python train.py --model="image classifier" --dataset="abstract colour fields from 500 small random pattern networks" --train_examples=203450 --image_size=32 --crop_scale_min=0.8 --horizontal_flip=false --translate=0.12 --targets=["generator"] --num_classes=500 --arch="swin" --norm="layernorm" --norm_position="pre" --activation="gelu" --mlp_ratio=4 --head_dim=64 --fused_qkv=false --bias="all" --qk_norm=false --layer_scale_init=0.1 --parallel_block=false --inner_norm=false --patch_size=[2, 2] --depths=[2, 3, 3] --widths=[64, 128, 256] --loss="cross_entropy" --init="orthogonal" --residual_init="none" --optimizer="soap" --beta2=0.95 --lr=0.0014 --beta1=0.9 --shampoo_beta=0.95 --eps=1e-08 --precondition_frequency=10 --max_precond_dim=1024 --one_sided=false --adamw_lr_other_params=0.0025 --grad_clip=3.0 --gradient_noise=0.3 --steps=22300 --batch_size=128 --epochs=14.0 --lr_schedule="wsd" --decay_fraction=0.3 --final_lr_fraction=0 --warmup_steps=2230 --weight_decay=0.2 --adamw_weight_decay_other_params=0.05
Rows from block 4 of a small image classifier, named by matrix and row number. Rows with one number belong to one neuron. Each number is 500 + 50 x the weight over its row's rms, rounded and kept within 0 to 999. All counts start at 0. Numbers have three digits each.
After each neuron's rows are labels from the 100 images, of 14976, where the neuron reaches its highest value: "responds to" is what is common among them; "colour at peak" is the nearest of a few named colours to the mean colour under the peak. Only what is clearly more common there than usual is listed. The data: abstract colour fields from 500 small random pattern networks. In brackets: how many of the 100.
# fc1: MLP up (model.blocks.4.mlp.fc1.weight, 512x128), inputs 64-127
# fc2: MLP down (model.blocks.4.mlp.fc2.weight, 128x512, transposed), outputs 64-127

fc1.127:472534470544479455385561401455484398479485492466540528454541476513458401496457520539426545465473513488522511583542454495452508563481481516500377471458459522506517549512556529431546627459457562
fc2.127:493410468451469465534500474517561384432469489500528437473491527516526472510577535491539528484467439469502627503524440445543513408617551445582374470459533497513480490565514493523524598521400518
responds to: mostly green (32)
colour at peak: green (62)

fc1.165:566526482476539506504515481560506445461581387467530426573517513428540535516456544512469492531446495584534384434418499493477494517509481509458477522503528530595512541556601483533478476527473574
fc2.165:505437516485419513482429527472447589577462488489522572468449498545486597475487508453529530514472564552504493518509537588472619394405480510499564567418503546451483486562490531473462436461502506
responds to: dark (50); mostly green (33)
colour at peak: green (57)

fc1.38:617508503515512478422566503497539481518438475509491530443545511535534592530526501538446522454457543512416450523473489439649487567500498413481497517402469372602455504510515465410422512475426622
fc2.38:523448457461469566586386501567478524484515478553509435484384541540432471533391453472504459490524497480601585479489552460506478467497494532480532486473511389448518479499541527535503513571435575
responds to: mostly green (50)
colour at peak: green (99)

fc1.47:551546460551450559358508499463466481492529506445541491484420491499560359470564511575574522498431522514455484530543521501522435490535470467432501511594501487514559582415429629455455506579414523
fc2.47:443564499486486503479585487490474495467571449450545515397444490465438523488571421573582431487485541453440451458440583481532458573471354526467520496497482414457462496466499445530491440438490502
responds to: mostly red (34); smooth (31); bright (27)
colour at peak: red (92)

fc1.44:548554482499469575457457544456466470462485514451555505460553414477483384425450470520541498500530475493445537551510454470361519463493434538442530380480403443442493460371486521452546553627580459
fc2.44:577532431447456512436476530556510461490518609433466483563541594567499467510468424532483440512436371509581471543538456607587449425460553492524489505561539499580444503561484495556535443488514449
responds to: mostly green (36); bright (32)
colour at peak: grey (62); cyan (32)

fc1.115:567559574386550558459555589476484456474438539406424529460477539489508394455501490579459555542485515490446433531460496543494504492545471564505514436436550536550457486515512512573494540544526459
fc2.115:539497496424582452499427479517501482500470437495516490510507470448433556563470450598394497473513465415495460526493586458479443469505527494512548502497531437560453523560527438530508393422467544
responds to: mostly blue (34)
colour at peak: cyan (92)

fc1.17:501505483535514525458407499402510515449526497576524516457495475547497478532448599501528462531437482482501416468522529418491502432466488502533440524520438551549493418460473534444556497618476513
fc2.17:527498538475535455443591520470507424452491391535537524389441506497564492538534505464516490609443455485426536523510444464571501405485459568555420551451567529535456446471601552489382517530497521
responds to: mostly green (37)
colour at peak: grey (71)

fc1.468:532536522554525489470516456571494567408469505549527526620503422467597498592509447536512525486474480532493470467559503551576498534417408452376437601531524461546488441433476491492482466522419481
fc2.468:493521522564515534555469473500466549446474468413511582556548434531475515554478504521493504560465464407403506404418428429470456487582469489466593558530413530449557451502536541533563418464477473
responds to: dark (29)
colour at peak: brown (66)

fc1.31:474507499447492550434498471425530461568516552465512440443485481486425514424444400490552472548532491489410603435492451484556437482533523479445521523525455521483458565468503513540502407491525525
fc2.31:408490411574462507499480452548482490438524503542481495483477481599524513473567566422427478452578475431542540531498464517551425434523472513514511427567414503408545445481509481430561529468547522
responds to: mostly red (50)
colour at peak: pink (61)

fc1.101:530483467545556520456435466442522524516484434544542500507478507512561537480527558493555539478482415573522535518504487570436427550526471512386560504513383523494401469498487497434446453544588498
fc2.101:430516492409475457441477525482497372463483572523482566468412434437512513531481580436505470599516526595477434458487514527443502505515426559474427522516546467491442578479551597528497532512450526
responds to: mostly red (48)
colour at peak: red (70)

fc1.471:496462457485579521609453538513594508479494421569516542477528489536518520520465526442511495566539519512439480492420592528459438529612413527554458434372468471504532457387549497506561410440580591
fc2.471:482517572460438486635416530571516516520511399516421484474511485552568575443560469566618436490488456491522582544573456515502541556522376458473521542548591489534345534499555491529483526518518483
responds to: smooth (35)
colour at peak: purple (72)

fc1.456:538466500527542450494477574502524582400483559504438593514481448494550462554501504518643510536586475418562428508482536480493536444557512510587505531500572549550522470509423439486381454459409500
fc2.456:472483448518495451466513516476506517471535441374511614528498475541499495460619453440495476529386446444552484467400522524510550506455556567568522489577504490570627564527400488467580487400490478
responds to: dark (40); mostly green (31)
colour at peak: brown (63)

fc1.351:564454510468482530536442547452509433483400517517540472503340553493498345514584577480477515541515498543482546423419467542535501601461534430471545465475547497447516506470459578548507522509573431
fc2.351:531457507481486551529489474513585495433542428510539489611521553438520378565473421498497494469572478497571473511514487541577447519410458588484480567522519578533463548511540476514447529454392426
responds to: mostly red (58); bright (42)
colour at peak: pink (87)

fc1.8:494526541453453520541452540493540589455565520639468544457486546496483387463578483545423531422607550514445459552497392551517544540456508507495542578508529436511455490518546537501534580515490503
fc2.8:555480517575508435435402515399489550629538489528538517547447496483398600484488495471520521581520427548434483536501459484582523606450494455573493514448441513491494536470480467484459508517631503
responds to: mostly blue (36)
colour at peak: purple (51)

fc1.157:493522544505511466542457447493592490421590458468538573435546545474537518522505620588464491510553495493418462548465522468524534477471513431440464468550527477464506544419509528435508485500485463
fc2.157:528554572516417506452484489542509537510468471601435442456576536466533424471460528425441475421611410470570491566485567585581515471492466426515569517516500423515563421580523466549410531527480497
responds to: smooth (46); mostly green (37); dark (28)
colour at peak: green (56)

fc1.508:494562539500510451623425546518470561436545515410537575620518551415511446496458370528576535476404429518413504500594548523422538483474439555450507515499553475529562457517477504465516526515492503
fc2.508:446557526553468435506607462561521443486458512598587424543557530490557541568521496530477487495397524498542493422554405568489540524494433547404487445578558483514574463448536594490517529502503529
responds to: dark (28)
colour at peak: brown (66)

fc1.357:587479438457491471488491635414477523526507492537499469521478467426499476550603496610506448465472442562421568498522498612522591520469564507504485469478536482445450521476574490503501496497520565
fc2.357:539464490515474429527463573425479575527495454453550531520641545453489533429475501453509461624503482543448553515540458494502583465545423480473428502571424435440550480471558429505585472570478557
responds to: mostly red (29)
colour at peak: red (74)

fc1.475:489548552393504478541464540479445544435478532460499457520513432516514492421434540506462524550478482488562475502550509431485461503463523531449512566379570485482403465448381549542512437523473630
fc2.475:480515437466508517560428500491497498501482489450550501470546511459565473420542449516468537590413370495518530495402406453584512534517465501492505525498500489520597521511519477597510578514472578
responds to: mostly green (33)
colour at peak: red (30)

fc1.176:521494457508547510432562506514570474532560594511440499537538447565523530448554568484562515429486545379401514473403527400472469504555556511511551454495531472567540543583507446559446455547501556
fc2.176:587440453490479413488430500482476483512469454521475563565501528498545482516442520450441524478454509487549502510484486492511540433483524434379484503488518572470533519439639458510440441442524560
responds to: mostly red (30)
colour at peak: pink (57)

fc1.247:566517478527523446539433505652605560542459509485441530506565439510505534444396477529425464486449538543576490482452453574435535437473490438452507483501486552555546519542507509515445451481515531
fc2.247:522530524503501631430524529514540540472486519570523549507503499424463456531511545544555492521445463465472513501476471553537474579545438471454495558539512638471545508477537538514465506482436391
responds to: mostly blue (40); dark (28)
colour at peak: brown (43); blue (36)

fc1.427:502489487397463549483464458553598520446521440500561461444474584490450457512483517443522446531456490492463592516503408472488513587455568419583427510475499450471535395540518580498559466501482500
fc2.427:555516450471559507444534547582559508418490479511490526515516648587455417499466410490484574533460498572479508513545503532470505570472580522503426537498502541508510497485445501481504540524390599
responds to: fine detail (47)
colour at peak: purple (68)

fc1.330:452476505467448553480508513569395509410470484615491481457540529530528569405601543485595493494527521549522490506532426458451508427472492487466520495496598380425532456465482535546604541520449461
fc2.330:488456489559516494528452507383502533495489427366511462494538556507475433500399508407541466559495537512489468453525494522454491522525526554565456435478435515452480502462482520457477513444567496
responds to: smooth (40)
colour at peak: red (31)

fc1.6:538503482538537426462466543551580531445499464493518495600510511497457544529538506583446419539422488553534503391523574540519440491578523498431618509627494541519526588524543479550427499463485478
fc2.6:450525541516459525478477509523491505404600504465554446561433474437506478525606583423477470589563415617571431519585605481467384446494485519602517462512450527521509530499519450500426562514525533
responds to: dark (51); mostly blue (51)
colour at peak: brown (34)

fc1.271:442532517505506515549450457479499458452497526536533560536465470481456484460506490536370486515544559517546509638460434500509437521486509432473453514404457451536477478448504540362494540437565468
fc2.271:522498517557547504441498542510416529561455530482529487456543471428493409484535511550520456494464599501482509480507476516528489395456447447388440436421491509488482528448583546631519436447500530
responds to: dark (43)
colour at peak: green (78)

fc1.355:428470592497492489524431546516496468443528541531410521509455516423474584549513509496526457474577574519442498448476534390450444416500528463508545529569560604436559493509499521491482568566569522
fc2.355:556468511475534433468462373396541581593420455601506457493474417536499465494417424440444520451495517498537513482561488527552495458487490542553491584478492458535459493507606418504515524511510417
responds to: mostly green (38)
colour at peak: grey (72); cyan (28)

fc1.56:511562538491535466504461527530501474447421493516499462504454473445541494511412458398474504571452464609534504451570393564475424484496393437425488561543454556538542582459440574541563501493432491
fc2.56:497552457551452534472497523481515527499441465537503379525478572505494513566505537537510445570485476403482520500541400538479503439560502526489522554504527538482464550560553562544659520466444446
responds to: smooth (46); mostly green (42)
colour at peak: brown (26)

fc1.164:521534457499537457528535527600575377444551408443513442502548437533361482501509460512499588484426495548536534499492499461484528484505482504608528536551464509451472559478568475541463516555513484
fc2.164:469445513560512530433552586443463481475525456550474507438485461529461353551493481459499492447450473558476496525472485484511578504479547495416501509412512471497475433447404475526464417458529426
responds to: dark (47); mostly blue (41); smooth (37)
colour at peak: blue (40); green (28)

fc1.259:510540445483470506501600434517585575526488469448505575531526507457502429458480424565587541520473501515539503476572384510454545539495602502509482605476451518395494538525612549538489491472451482
fc2.259:449588541467479495551531568398472477466461534634473539457558505449560391606462438504551436476582480479491520457532446535532459449482460478531480456449460458476434521594423446457504649506536478
responds to: dark (31)
colour at peak: red (95)

fc1.235:607531527512538480500574512580502487468524514511601490536529513476521429449553473580517637486551456425548503502441571520556544541526392468478547544415579586543498571407574454505476502464540497
fc2.235:509501429530498452567495542522504491474533483448487488447557468475457400561592512522450492544559442591485562427499628455515469516470544524533386473558536565514512517453548553538493538527518450
responds to: mostly blue (44); dark (29); smooth (27)
colour at peak: green (82)

fc1.315:445466520493486553430517490523517484471453458500526506577480556521550509428565527389534514499602467475509508435422576493503626412585478471542451568564464395446517460520438478484460586492530462
fc2.315:517569477476460407487554521495504472454524475476476509547451494571514465450536544442565494540576491579559524537536590464498467423538476495519539469495479516512500539464545405426431396532463522
responds to: mostly green (74); smooth (56); dark (33)
colour at peak: green (57)

fc1.442:483519555380458567523548430541486530439485416491418526513475459611525584534469443535498576483529447540541597474458524486551436429638574525471569460615452492483583514494489518489492498450468495
fc2.442:626473462558455543546494519574530486523547441535595560485520451564431480515582540515518485493412479590487542526471481513491462522517550475434509550558476464550498568464529409430473504563485446
responds to: mostly green (36); dark (28)
colour at peak: purple (49)

fc1.430:491395472495542559562511535592564486488480530483571543512482512432536450535494558529424612584458569492566462474511520575489554503599472527538549464510532587543614434471528493481539419507448492
fc2.430:415431418518488454489479456507447487484463442475534532499505471491492524479608603431487469486548465627490512495483608455565478505531381497526489512488469396472426519622538521527427465505513418
responds to: smooth (42); dark (32)
colour at peak: blue (40)

fc1.86:478592508436538483527506465555503558507523554465500489485492544525483510438577516428562577540504529503474382401506477421572581563589531444530424455543470550417529515468481533482533468475480390
fc2.86:434538454479518611589441537507619600504536502471454583507518428467480534433461511586452578500455560460525505504498434447477513497450564455445618529540489527547593495461520482500447551521527478
responds to: mostly blue (50); fine detail (38)
colour at peak: purple (92)

fc1.473:454577516573365465505475493556414459507470476418489531531484488497428419494526425424415589495546535598501484418494425513500436551500446500508494459543455475516523536476536530457456479486494592
fc2.473:548432572402580549441463453512414494449511488525452475521575511581587475490541547491539482487559523473551473586506570448551586528503475584555431479562503428492514528400449504479514478487536520
responds to: dark (44); mostly blue (41); smooth (31)
colour at peak: blue (97)

fc1.61:615434548511511440549518583562528459588479473394551601531524584534476468523545502461568509465493543500487509537474521480571507430534440500439539430510509455569534547453437482542594569471409513
fc2.61:506448570650511532539455514454500505544502509467440438503517496467475516431517473409508482503526476503576451471537448575458494545486513523510474478473457408437467479406434475545601382448451478
responds to: bright (26)
colour at peak: grey (79)

fc1.232:495432552414445527505510529579498546468446478473495465473538500432464502557603514436496537489586528448424464599485557434533396498549460461468518505503482538534518474495575481532467428539529500
fc2.232:551544439525487415432488592543446578446409441517520509458524420470486468554542450498462481520467427568594461508452457535477488462507460522490594530490525515556547553449622529447401422488448532
responds to: smooth (51)
colour at peak: purple (60)

fc1.463:517555437550491513521496371488553528498438457420438580531402604538432479528478444501565397472378485469495466545553516533427580504460496444549474549477435569562546496492537546537494528514444511
fc2.463:486568493554470448486484526427476487489564494523433491517496615514535503511471436514452527499474505419516519598558532464505487497452627523538553530511540401477467565422422517487534406480581587
responds to: mostly red (59)
colour at peak: pink (55)

fc1.404:505486450451501474413542519499604510517526569497575542428472568496510560423590469562515485481484466574462591535550478537501627531477531482527502492460453443447491480475422566502480442486578457
fc2.404:451514483520530550531497510525543493486450520544516556415509512375515500484494529584438453539588544499521553512529604471531518473469453470401440489557473440559573448594499522480477557478408630
responds to: mostly red (34)
colour at peak: red (59)

fc1.380:479548557486578452562523528476551500438468497468602535561444397456460525568480408515476504536474547586477462502546500495504572541537499486532470493548472411472453464553442497529568471510524445
fc2.380:444452539427522586534506571455477436551608544563462503483493469477583441448486478486501560470571524495534584589482497502508513484607471557486452450448499600477494528471441464534553500402551617
responds to: mostly green (54); smooth (34)
colour at peak: brown (37)

fc1.393:513458500540436473466535474509530373514540503562507446526469555492531478396610415536545602553520429485606476521507539483413447516473475517488438480385417458495414472467501493489470538556531494
fc2.393:560453518570473479411456477539414519495523471493418379510510507514451475403456593509419487580457521556512529497470539555487500516500525518546516478479462459489458521573499419514489513479498476
responds to: smooth (32); mostly blue (32); dark (29)
colour at peak: cyan (45); green (42)

fc1.100:562522401470428521400521423540477410486463497435494561620469569466486521476538444509352532481561557515485484529572473469486549478547397559563545482499425426511506576473585492484510476430538537
fc2.100:510505487522380474525465551388503457476452509533432453534557499514424550485599543529533488475498593442484453649581494486463514479471476488485515445452513369432514550406405526489559598468538479
responds to: dark (47); mostly blue (38)
colour at peak: blue (67); cyan (33)

fc1.243:434507433467552520488485592524453498477398544432545572426496605411467453476504444496393517525473509496565496445446443503482529548467532484479577512561494596538497490552564517403556347424484548
fc2.243:467486616564506451514531576517510574546535507539556485538495478452489554478462472593561460478451572605534528514423406545489491474521467547515448509529449535478470600432541466543501435530515520
responds to: mostly red (29)
colour at peak: purple (60)

fc1.15:581454551511523465504561474481498438451397413492397520532601459469465484534451477549494557482439518567598547575496409396513532555484449499530560468508463468469553613508454561597478461474541495
fc2.15:559388416519506535548597475522467465498507468530502517460467583472477480452471479467523515474463455507537560493502467554610583511584557423467517502500521459491517564506529562551588479463450486
responds to: mostly green (93); smooth (51); dark (45)
colour at peak: green (88)

fc1.192:585497554462508435461514490523520529552566594430567481535524423406455606536455544492505488510537512530438508531533441421548488513472491510483477536403503432537381581410538546444596540507507393
fc2.192:474460485499509435565485561489493440540431541411492466512505490448500436397482432506350485561445485558469443449577522567544455444486533492439470556487479439508464462518466391574637536520615456
responds to: fine detail (46)
colour at peak: green (31)

fc1.110:468472468515513567460529464533530534450510488529554438424488508560500543531506420501468439412487550524528571473576514424433516436443489495466535423541479498375518628451432436474552474483408454
fc2.110:459602592445422455443500461504505433485434462482379504522531469556468471560497484532479493559425482405451624503558540481512565432541541566507499500517549535493538462488477467506532417508371542
responds to: bright (42)
colour at peak: pink (65)

fc1.349:422454491530563495550485553497508538542486619463422454477446485438530491430540494518425440517505497527485488508455523425517462429532542427536489507526549547538496449470353567426510573525500515
fc2.349:377497548497486531528540512506534466556467481574547490532461486561496554485540462487458476471543474519579540426438523489546481513486437483553547615484457444590519513414495492493481626544599488
responds to: bright (71)
colour at peak: pink (47)

fc1.491:510499632500473480503556556526570520443489461493503570505521420511568533548419452567482544500526462448507453437513583553443537439442534427505580554302527479525496457491499459495520503529552535
fc2.491:537542439486487529567511562558562474463569497372558513524535490442489502480499547474526501505406516481528436527488551464458430469402485589520478520505438548460498653474449510492458465434461518
responds to: smooth (61); mostly green (52); dark (46); mostly blue (38)
colour at peak: green (38)

fc1.418:588536515477482472409534468525604585462537481564518392471561482493481423559506493457523537503475496580371476569522513568523645470485591491505599468499469518429544502544505579508585520484532565
fc2.418:452406515488525549507450475573484509486505545510479591453555529414451447489453482490529496540466508599564488491461537589485583504550464448528541503456534449454618518454504499541569451490579539
responds to: mostly red (46)
colour at peak: red (62)

fc1.304:526506456606577510533440507549563539409543554553473463466536499494520524559432504493386516442583525445435557460381570545501447443416452478513508587504543551534501555444427487522573563542491450
fc2.304:523566476585541487471493532510541520574447449529425488450506435529504419558514546494445448505399483485584560459490544530521439441504492482551536519474501555415620505576430538553486562503550472
responds to: smooth (31); mostly green (31)
colour at peak: grey (82)

fc1.334:518559537459591496538451602497507479428519576505536572559480567530588509476528492493533454619498523526532505525522573501399468526480454524516524568441477453573493558525495522394540490430549413
fc2.334:485485579553485480521416506420482494509487506526575448462502510497480497456565496590507486559544515579453473544477559463461509521415463461463454563471503624473490464475423511630545408451386554
responds to: mostly blue (31)
colour at peak: blue (100)

fc1.398:498481610410496527469524506512570501519534502450577474518571485534520604478438503497582538432487411453474467473503473558583628488482485482538533511547452516563436500502532577552503571467527437
fc2.398:509500539475441508515529588508440493547453523501501479458530445537386584579414478425534473536493545422462552531474485499495609464452519519545494550478617464474514544557489537444534590478501447
responds to: dark (27)
colour at peak: grey (67)

fc1.113:458528473459485490524480533450499561479544513501565487512506482517445479525497599590417633597436529555573557483479540400445508453571525487577557528522455491393492558555531509482462479463499485
fc2.113:384565548464436514538526490355446524443439526427525513494500525526509519450507439526507485516541475494535460473544454485514545483424515526601470528387523610504504521555436452509454511506592560
responds to: mostly green (39)
colour at peak: green (44)

fc1.477:542554590489471445500462617606542575525503632524537486460538514512596589578554460525447537506492489499491529480423437489478502551527452513456571510530432414483471523504567472431385526494472480
fc2.477:571495526548462541527486414519503500556430493527474451467592467529510530468483513511469513497454413538495472549544530566492431523509543469512440389504535513499432521439443470526455556404451486
responds to: mostly blue (37)
colour at peak: blue (79)